From a checkpoint of a small contrastive audio-text model.
Model: log mel input, encoder norm batchnorm, encoder activation gelu, encoder depths [6, 6, 6], encoder widths [96, 112, 144], text encoder width 192, text encoder layers 6, text encoder norm layernorm, text encoder activation gelu.
Rows from block 9 of the audio encoder of a small contrastive audio-text model, named by matrix and row number. Rows with one number belong to one channel. Each number is 128 + 24 x the weight over its row's rms, rounded and kept within 0 to 255. All counts start at 0. Numbers have three digits each.
Before each channel's rows are labels from the 100 clips, of 14848, where the channel reaches its highest value: "responds to" is what is common among them; "peak on" is the class under the peak. Only what is clearly more common there than usual is listed. The data: telephone keypad tones over noise or synthetic speech. In brackets: how many of the 100.
# convs0: first width-7 conv (encoder.blocks.9.convs.0.weight, 112x112x7, each kernel summed), inputs 0-55
# convs1: second width-7 conv (encoder.blocks.9.convs.1.weight, 112x112x7, transposed, each kernel summed), outputs 0-55

responds to: key "*" (87); first key: * (43); last key: * (41); number of keys: 1 (41)
peak on: key "*" (86)
convs0.33:142143163144159112121122130146147130105077133150118156092136145133102168094145177166150117082144121189163110140094125120151074131097134126173097111125110135137149126110
convs1.33:127118147104139105097124115124151132114130136112126115119111123111149167109145122116111084083148105138116147093111131108164102125127123122198102117112061133131097128190

responds to: key "7" (68); number of keys: 1 (47); last key: 7 (37); first key: 7 (29)
peak on: key "7" (68); key "4" (31)
convs0.31:165120190138194142091164115147090116155095153113152090142120122121153144104106128134143105190101152106128096105166129142137137110126127139109111120120104107156131089089
convs1.31:093144188129160126111104112146170124104122120128126110136084164136134094131116141200137075137113109122143138139111110147127168107123082133120129090150165158151155144144

responds to: key "C" (65); first key: C (51); number of keys: 1 (39); last key: C (35)
peak on: key "C" (64)
convs0.5:123147154132172122124136107129112157112118120138139129098099185148122111111119091143109115170126115104079122123115138129163101093096103146099145114109110093115112127114
convs1.5:135160155125155122140104171137112096112133125099151110086165103131121149135151099128121121154092099139147154195123143116111139102174133138142132112140188124132082105129

responds to: key "#" (65); number of keys: 1 (60); last key: # (48); first key: # (42)
peak on: key "#" (56)
convs0.86:123135146137099146130081140159151120112136157159101151087124104173120156160132218157126138099127098153100098134105139103157127081168117131171174135124129117082158114143
convs1.86:091148125097135116115135152134128109132150127130104155112138128157120185139117108151127151060146123151116034142136116139135084071119052143137138130106144160157108106141

responds to: number of keys: 1 (69); last key: 8 (35); first key: 8 (30); last key: 5 (27)
peak on: key "8" (40)
convs0.80:103111171139159118087136156163115139126116119100172100134113120114171112137099119135147138117059102120133115113132137101160140154130145157120084132107135108125097109122
convs1.80:165152113113128119118154133144128119133091131118118141110150176102146116173098162128123157132052135107143166147104134113098154107112171163146096135149131105143126123159

responds to: key "7" (77); last key: 7 (55); number of keys: 1 (52); first key: 7 (42)
peak on: key "7" (49)
convs0.7:185120205108129132133141107185074155133104125118137148120119154144114135106098113183156090158145129147121129145119109113140119093115145139089103119100173124115153106132
convs1.7:118110131135153140113135101073177119147101115112097076126109131109162132097134108169142081155096128157138121156117126152130173108113124117099127128128137125166156075149

responds to: key "#" (81); last key: # (49); number of keys: 1 (47); first key: # (44)
peak on: key "#" (40)
convs0.34:196143121115142131096145187140087121151136112148130102158139173114142098153114156108182147094108124150136107111131157133147126109157107100106147108163108108137166088095
convs1.34:121133129105113143121088117118124081128137119165147163097127104153131177132147133092139149121092092135131100127133128143098159153119101139129105154100171129117119107104

responds to: key "D" (80); first key: D (56); number of keys: 1 (51); last key: D (49)
peak on: key "D" (41)
convs0.92:122099144110153139170131144139141123112145136122146081151109115129146106117125142200145124084090120143152104137100119136148105115155121140115065135146079140139119131103
convs1.92:150137140165154117114142114146124145100114127137119127112145083116132088151094124148127147093137146162134118147108160134136137130106141172158073133179097146155137146124

responds to: key "2" (70); number of keys: 1 (66); last key: 2 (59); first key: 2 (55)
peak on: key "2" (65); key "3" (25)
convs0.44:170155108145130123141117122143169106168101096107125161135145174146115139164130118114179116114129135102110100105135126126140114117127123132112163142144095154105129192109
convs1.44:121128105153126125101131107132121089143162137157117142129117131152149081076124120107113167108102101120110124112159136105143107157094129134138107127113061164136110109074

responds to: key "C" (55); last key: C (26); first key: C (26)
peak on: key "C" (32)
convs0.62:114103179136137154120143101142135133098062126119127134094175153122193144115138092092143122181151122122145119140061121112140089133142118107128145125106112081140116108117
convs1.62:129116122139100073134135177127096127150132155082150136127094136077141105124129141149166132132151139097140116131151161122183138158135129125116134136142187089123137137150

responds to: number of keys: 1 (90); last key: A (41); first key: A (39)
peak on: key "A" (27)
convs0.35:138141115074137122152124151119169128141132118113184159118114095114117135126101098149123209098131129103123106130133138112082121181154128120128161146161129136153131144136
convs1.35:107118116088126130127100105166119100200121144134088128133126115155143128143128100116135148133113165125131103118110101092128139156127133077151156145111084094120105160119

responds to: key "8" (98); last key: 8 (79); first key: 8 (67); number of keys: 1 (52)
peak on: key "8" (50)
convs0.51:157087145108175121136135106134110148102087123127148137142148150095149128140118092126170122189138083088118139137107100122178189093096155121146086119110105119127139114148
convs1.51:119114142163088145128147137121148089145105169131141112100122121137114103124096111108155115122137140122103081140127149160091185111118116146113118110143196127141134108159

responds to: key "*" (87); first key: * (41); last key: * (33)
peak on: key "*" (45)
convs0.12:112121155097132112156140113079114071099118135117081148086129163110151100116139125142130122097114083111144135101134120131127124092088131145144147123136135121155122124124
convs1.12:151120132123134144117145137108143122117120114140123122086099149094144162094103190143098148103105113146133105092096147123139132105087099126139085146148096109104090125126

responds to: key "5" (78); last key: 5 (64); number of keys: 1 (59); first key: 5 (57)
peak on: key "5" (67)
convs0.64:093159097162077122109148101145119170144133169098157104150132103100111118124138166102134086095137112141146126154126123142109089070133108109116146161093105170130153138128
convs1.64:122143134161094109085123091122129128131134177147128115143178127137112129125142166143139094129174144132140102108177108079124122134151134159111109125078089139129137135064

responds to: key "A" (75); number of keys: 1 (66); last key: A (61); first key: A (58)
peak on: key "A" (64)
convs0.67:145122060120136121169105122153114104122116122121156149122127139098139122129129121107133173071101129127123112117125111133123128123133119143131151138104094171110108174132
convs1.67:131108087125154132135125101173128133151122113167127155123069151186094107078124127076108146123191124198120072132169106158132134169137125118162168123129117112109099161106

responds to: key "B" (61); number of keys: 1 (58); last key: B (48); first key: B (39)
peak on: key "B" (61)
convs0.104:116102097100126147092108090118095110122098135140103106130165096136137131186128137137133091153137166145164138160115140105204147085156146157125159112128147149114123124122
convs1.104:116119135137150060154163167133160161117137110087154120115127134141108126141149128160105142083138114089120069098128161184099161103117123111100138141102099161129119114152

responds to: key "9" (85); last key: 9 (39); first key: 9 (39); number of keys: 1 (31)
peak on: key "9" (74)
convs0.79:102174117123146097061155150101076120119133112114194116142103121146090150114124153128142136118111139117130123095132142134141125096158123135135116127131104110143110135098
convs1.79:164150158102121134096143158138082149138124135158150124139113153121129114123163150079149113148127118165128151163103118128136135128136140119160149091189174132107120171159

responds to: key "9" (62); number of keys: 1 (46); last key: 9 (39); first key: 9 (37)
peak on: key "9" (50)
convs0.108:135107090170147100093137139151179136103153099110110117125132137127104120103101126105147095150128085109119115160154113107080109078139152108087160128085118108107159090073
convs1.108:101126102120150142146115149126114133107138177110113121124130083098132066145110112074065151152100135114112150147127116141127105144128156108096160096105145114088112119144

responds to: key "2" (93); first key: 2 (65); last key: 2 (61); number of keys: 1 (50)
peak on: key "2" (66)
convs0.3:126101092115104105126145135118126104143118103143132162152135161114146141103107138095160137112105132100119103128119103116080056138143122123135101108147119180138127195105
convs1.3:112110102138109116122111099131113121181142149137109113102148160144125104119093120125101162096131079135140090100168123108081079164120128151142107136111108150112150108104

responds to: key "#" (76); last key: # (59); number of keys: 1 (53); first key: # (51)
peak on: key "#" (76)
convs0.91:091163133118126152094134116114131148090122164121106155155131124107128163096122145134128109115122084184135095125086143142133144117186154122133099123154115151167163128097
convs1.91:126125092132123150132142138098145109163158151113166142119121138144133109147135100112141115089134130164098099107093145155125139106095091135128129160109130096081122148130

responds to: key "C" (74); number of keys: 1 (61); last key: C (55); first key: C (52)
peak on: key "C" (29)
convs0.106:134148118103093130221142169151114093097143136121133147106140127103117142126103145123106141090162110144149164132100176116095112132177117130131118126173121117134122116126
convs1.106:100102089125092112100168152106136127159123079126114078119094116151112096161087095122112158140067121136116078148102117140168101126099156114148154139113109125124125142136

responds to: number of keys: 1 (74); key "6" (58); first key: 6 (50); last key: 6 (45)
peak on: key "6" (58)
convs0.74:127138096163120136127146115140126174124148105166140137107149147122102153123133104104076130120127156120087143123161143123136124117175129157138176114118126155098093131125
convs1.74:118137074147129139109126165137137154128095133090117136139145140108079124136105116097071146129155102153100124135171125133136125126132104113144162104131115145092128159119

responds to: key "8" (59); number of keys: 2 (38); last key: 8 (36); first key: 8 (34)
peak on: key "8" (55); key "0" (37)
convs0.19:116122178111152127096154097151096172127119137116118133099144113114133114115117213123161088108106140128145101135116113099152140099125122134111114161129117093127128090125
convs1.19:127139161114150144108153146127172096154144148139112156096124116127106150112109129115123065157150087146171129142117124081122157090113143110076120099110128119106110115181

responds to: key "A" (83); first key: A (67); last key: A (65); number of keys: 1 (61)
peak on: key "A" (64)
convs0.10:103126119144112135126155087152147077123087103081131109135106130090119145155143118106142151174161152099162164144099100128156121150125118142177118141182140091128137133148
convs1.10:133100141097142124138055123131106120126089150112127136185095108117163162155124108169133102122095151145106123155122107126145169155112132102135143136123129119125147166102

responds to: key "4" (90); first key: 4 (74); last key: 4 (68); number of keys: 1 (63)
peak on: key "4" (69)
convs0.101:100141126102135141117163135134132180085103111126159135154086111121108130101087115182148103109144120143104098077121134139122117078158124132108100126104116146162135098110
convs1.101:098129140207130161144152096125109176144135132125103143139131106166119140111128091097147108109135130136163141108096128187083138111140133149128105151117103154115119127146

responds to: key "6" (70); number of keys: 1 (60); last key: 6 (51); first key: 6 (51)
peak on: key "6" (67); key "9" (29)
convs0.8:122206111125103131037152138167137141116094130111115121127119166120127117133125157089108108116123147133115126140140128113107123141150126110100206137138137121137139118113
convs1.8:127120084134097126086097134128136121076125142134128140145150143153104176134140149133098155133101118126147122132162092130107090122131147103116151134110164128134138117125

responds to: key "A" (71); number of keys: 1 (69); first key: A (59); last key: A (58)
peak on: key "A" (67); key "3" (29)
convs0.84:149121141104105155112161138164130107121117135109128125117092169108153122085105124108096148094120121113109117165128099122150124159084097113155117095133063119128135187129
convs1.84:090122100095136127135139111100114123089114140124116112156135141118139130144083153153120100119192163156136138120149117096135107191123135141144136124123151096128125137144

responds to: key "A" (71); last key: A (49); first key: A (41); number of keys: 1 (41)
peak on: key "A" (70); key "3" (30)
convs0.46:128150108139133120104124134168110177113138162101172134158084065108118136107112148121120126132141150086135114114104114119144105124115137174132172118182119136096097139105
convs1.46:111126138132180091128171144162157122130131154138118172126135132168129112104155082096123068084176160155140144139160155114078133158131114112123114089104112094100127095124

responds to: number of keys: 1 (78); key "8" (65); last key: 8 (59); first key: 8 (53)
peak on: key "5" (27)
convs0.105:156131080132162119130151165173106136142112153134151139117095142165132105137121064116182126118113100101100163107172137119107146158128156124125088119138109135136121152141
convs1.105:104142114140140109125123154108096146104146133086160105104137093141120106111133126144121124144115090121129126131114145083120112124114184128124127212160122161129081135118

responds to: key "0" (55); number of keys: 1 (51); last key: 0 (43); first key: 0 (36)
peak on: key "0" (55); key "#" (43)
convs0.55:161158140147175106139126118150143095127129136132076133098106127114138117122138199133115137125080107202139105139119114153138123113132137095144151123137143132105112102136
convs1.55:109137103089108113138105132134176112099122146157152151087130115161096190111123127108113130107113120183146090132099131137096103103138084118127141120122134145149111110129

responds to: key "#" (96); last key: # (58); first key: # (57); number of keys: 1 (40)
peak on: key "#" (95)
convs0.97:108163119145094098144119173140168096122154101134133141096142161141131132137150164152139158110119081171130091128125141131064140137146106107099184107152117131109105118110
convs1.97:117127078136125114130120111110126114126103114165166125115126132200123140136116131132117159092099113158126090124087094148103113123123115143114155115116207107141111103096

responds to: key "5" (65); number of keys: 1 (56); last key: 5 (51); first key: 5 (45)
peak on: key "5" (64)
convs0.94:133127110178087113149160082145133143117133119110120108153142130142167140104120133135139070106116096127161128131136130122100086110157111120093121119066080180133131137101
convs1.94:136104113153108161140099069141170165124108181135149096158119129137128102115118153125133091104159164115139106083098100153088130121137109109117146156098054158142116142095

responds to: key "1" (92); first key: 1 (52); last key: 1 (46); number of keys: 1 (30)
peak on: key "1" (92)
convs0.87:130144127157126126141132127154117127159137100108134138153143098161132130144151118144119167115133139074201129125150131091103123130148093107131105132150120133103119135117
convs1.87:128149121127155112131100095140106088125127150109152145122124092098136123133115101148106163092108104079092104138139153124072138147154154119149139060109105157139141182128

responds to: key "3" (55)
peak on: key "8" (37)
convs0.13:142110180111109117137110114064115107090106133136137106110165155168148107108148101113102106114102116103133103125129117122152152097121126155112069136103115114109117111123
convs1.13:140120148140136142159150124134136124148084143107133079126159137096106078153139118129159157144077126148098114136147142143125131117154124185142123131163085147145136161172

responds to: key "3" (93); first key: 3 (71); last key: 3 (66); number of keys: 1 (54)
peak on: key "3" (69)
convs0.24:170134142127094129089097132126136137113078116118173137113118123099099097086127100142111125113139111125163136113115112154116113163167133151139081141167112126129140154138
convs1.24:065109124140173135126155106124139117145125142139101129151107157140119149090133100145112119136159151127094116159133126114134128127129118143095164103137135137118107122122

responds to: key "6" (79); number of keys: 1 (69); first key: 6 (67); last key: 6 (57)
peak on: key "6" (79)
convs0.98:139115134173097138112191103140154143114109126132131130113082115101103111110167082118138112125122124129140092088151119160130143075176174130139128176078149122135108161143
convs1.98:119113107185108142145118084120081203139110193140114126175175107159131139125121156162136098116127162105132119110117128173134111100122147137100130146141106143148158139100

responds to: key "B" (88); last key: B (70); first key: B (59); number of keys: 1 (56)
peak on: key "B" (81)
convs0.77:118053135095094163197138133139139168110174109127115124098129130180151130115142110143108113127109158121134155133086127141116077127152115116082135116157136130137144172133
convs1.77:125110122163144128169127115140126132120117113145084120160110149149112147128133118147087149125180128122155132107095111157113131135140141123111152137131110161125124108101

responds to: key "#" (64); last key: # (45); first key: # (42); number of keys: 2 (42)
peak on: key "#" (42); key "D" (31)
convs0.20:070121115145085089113136155118108155116181123129120192094073126153097146131128156143114101108141099132101113088128145130174130078160122148126106155099133097150137099148
convs1.20:159137140148153115147123148167129122180129173114118123132174089121131159147146130120136136125103088141105140143112112133150115075136117117099167125099112124093147080159

responds to: key "D" (90); last key: D (58); first key: D (54); number of keys: 1 (40)
peak on: key "D" (84)
convs0.81:182084107105137106168144126148150093106130132141136154124132157131105133119111113180129139143143094129110101111112121142150134111119149165136109119166128090133133132150
convs1.81:105119134128116127126176136158131131160112167121132150099123095149131090094125167109116126112110130185128137157124140110184102140167125120163134138162116085172144108132

responds to: key "5" (100); first key: 5 (55); last key: 5 (54); number of keys: 1 (31)
peak on: key "5" (95)
convs0.103:137134094132118123179127123116117095101169115135138111091149137091139130131113160105134112096093114152107099135109145115099107106140110129099114113127117153109132138120
convs1.103:142111145120129131124137101087100155138099186173084128117166126109117080145099116082094153076116089101108124111147135115153105132115143122112125181103093146138139117086

responds to: number of keys: 1 (81); first key: 8 (42); last key: 8 (40); last key: 5 (30)
peak on: key "8" (41); key "5" (29)
convs0.47:102093125119164096130145135141129140122110129082157110099151106138126115100101160111149133185107095127103129134111142099142157086129154110118139150086085152124167136116
convs1.47:125126127139105102143137149149124127141177152116118140158177128114114130130136144092131128141129104107099136172140143120132149099103181148115109139121180131124130137141

responds to: key "D" (91); first key: D (68); last key: D (61); number of keys: 1 (50)
peak on: key "D" (68)
convs0.1:135068122139086114172123180150135162084150132137120132093133145124159092131115128122104156109095085116148106127114160124177120125120137139138104111132112116143141104103
convs1.1:125089116145107156146185127119116094172135119137123170134136106127126103173131112126142147110098149124154154136096117150183083116124124123127097126120079065112126091118

responds to: key "6" (56); number of keys: 1 (43); first key: 6 (38); number of keys: 2 (38)
peak on: key "B" (33); key "6" (27)
convs0.78:083109098174115132083133118174123135108112129121112154083110150138100143146115130112121100145166180142131135098104121143128109144128099115158091138156151169083117161124
convs1.78:132119081108138134133095084110117151149135103146141137132174119141151142112113117109081120109156111120101107091138112121130139084129144129123176104149122142099145172136

responds to: key "7" (66); number of keys: 1 (53); last key: 7 (45); first key: 7 (42)
peak on: key "7" (64); key "9" (25)
convs0.37:110115149100141120147159121145145114148127115117132169111130145102147115094140098094093112121117128091140130136116158111084158130152134165128074125095157127118138103102
convs1.37:092095146128153149117109112085105149095132163162151065147162138099095116119130115130145144111131131082087138105114150131128180145152137150113134161162111109114145120142

responds to: key "7" (73); last key: 7 (38); number of keys: 1 (34); first key: 7 (27)
peak on: key "7" (69); key "*" (27)
convs0.26:117136219137147085109142102147169139141099150119076128134129150120133142070132151130150120138090093133105125128140125086139140136100148124107159133115130154159117132132
convs1.26:121134152132173145101126080133141135147096113091133073112070154113122142130105176147131057149127115116154133115124127077107127098131087114148088146142146107141146150151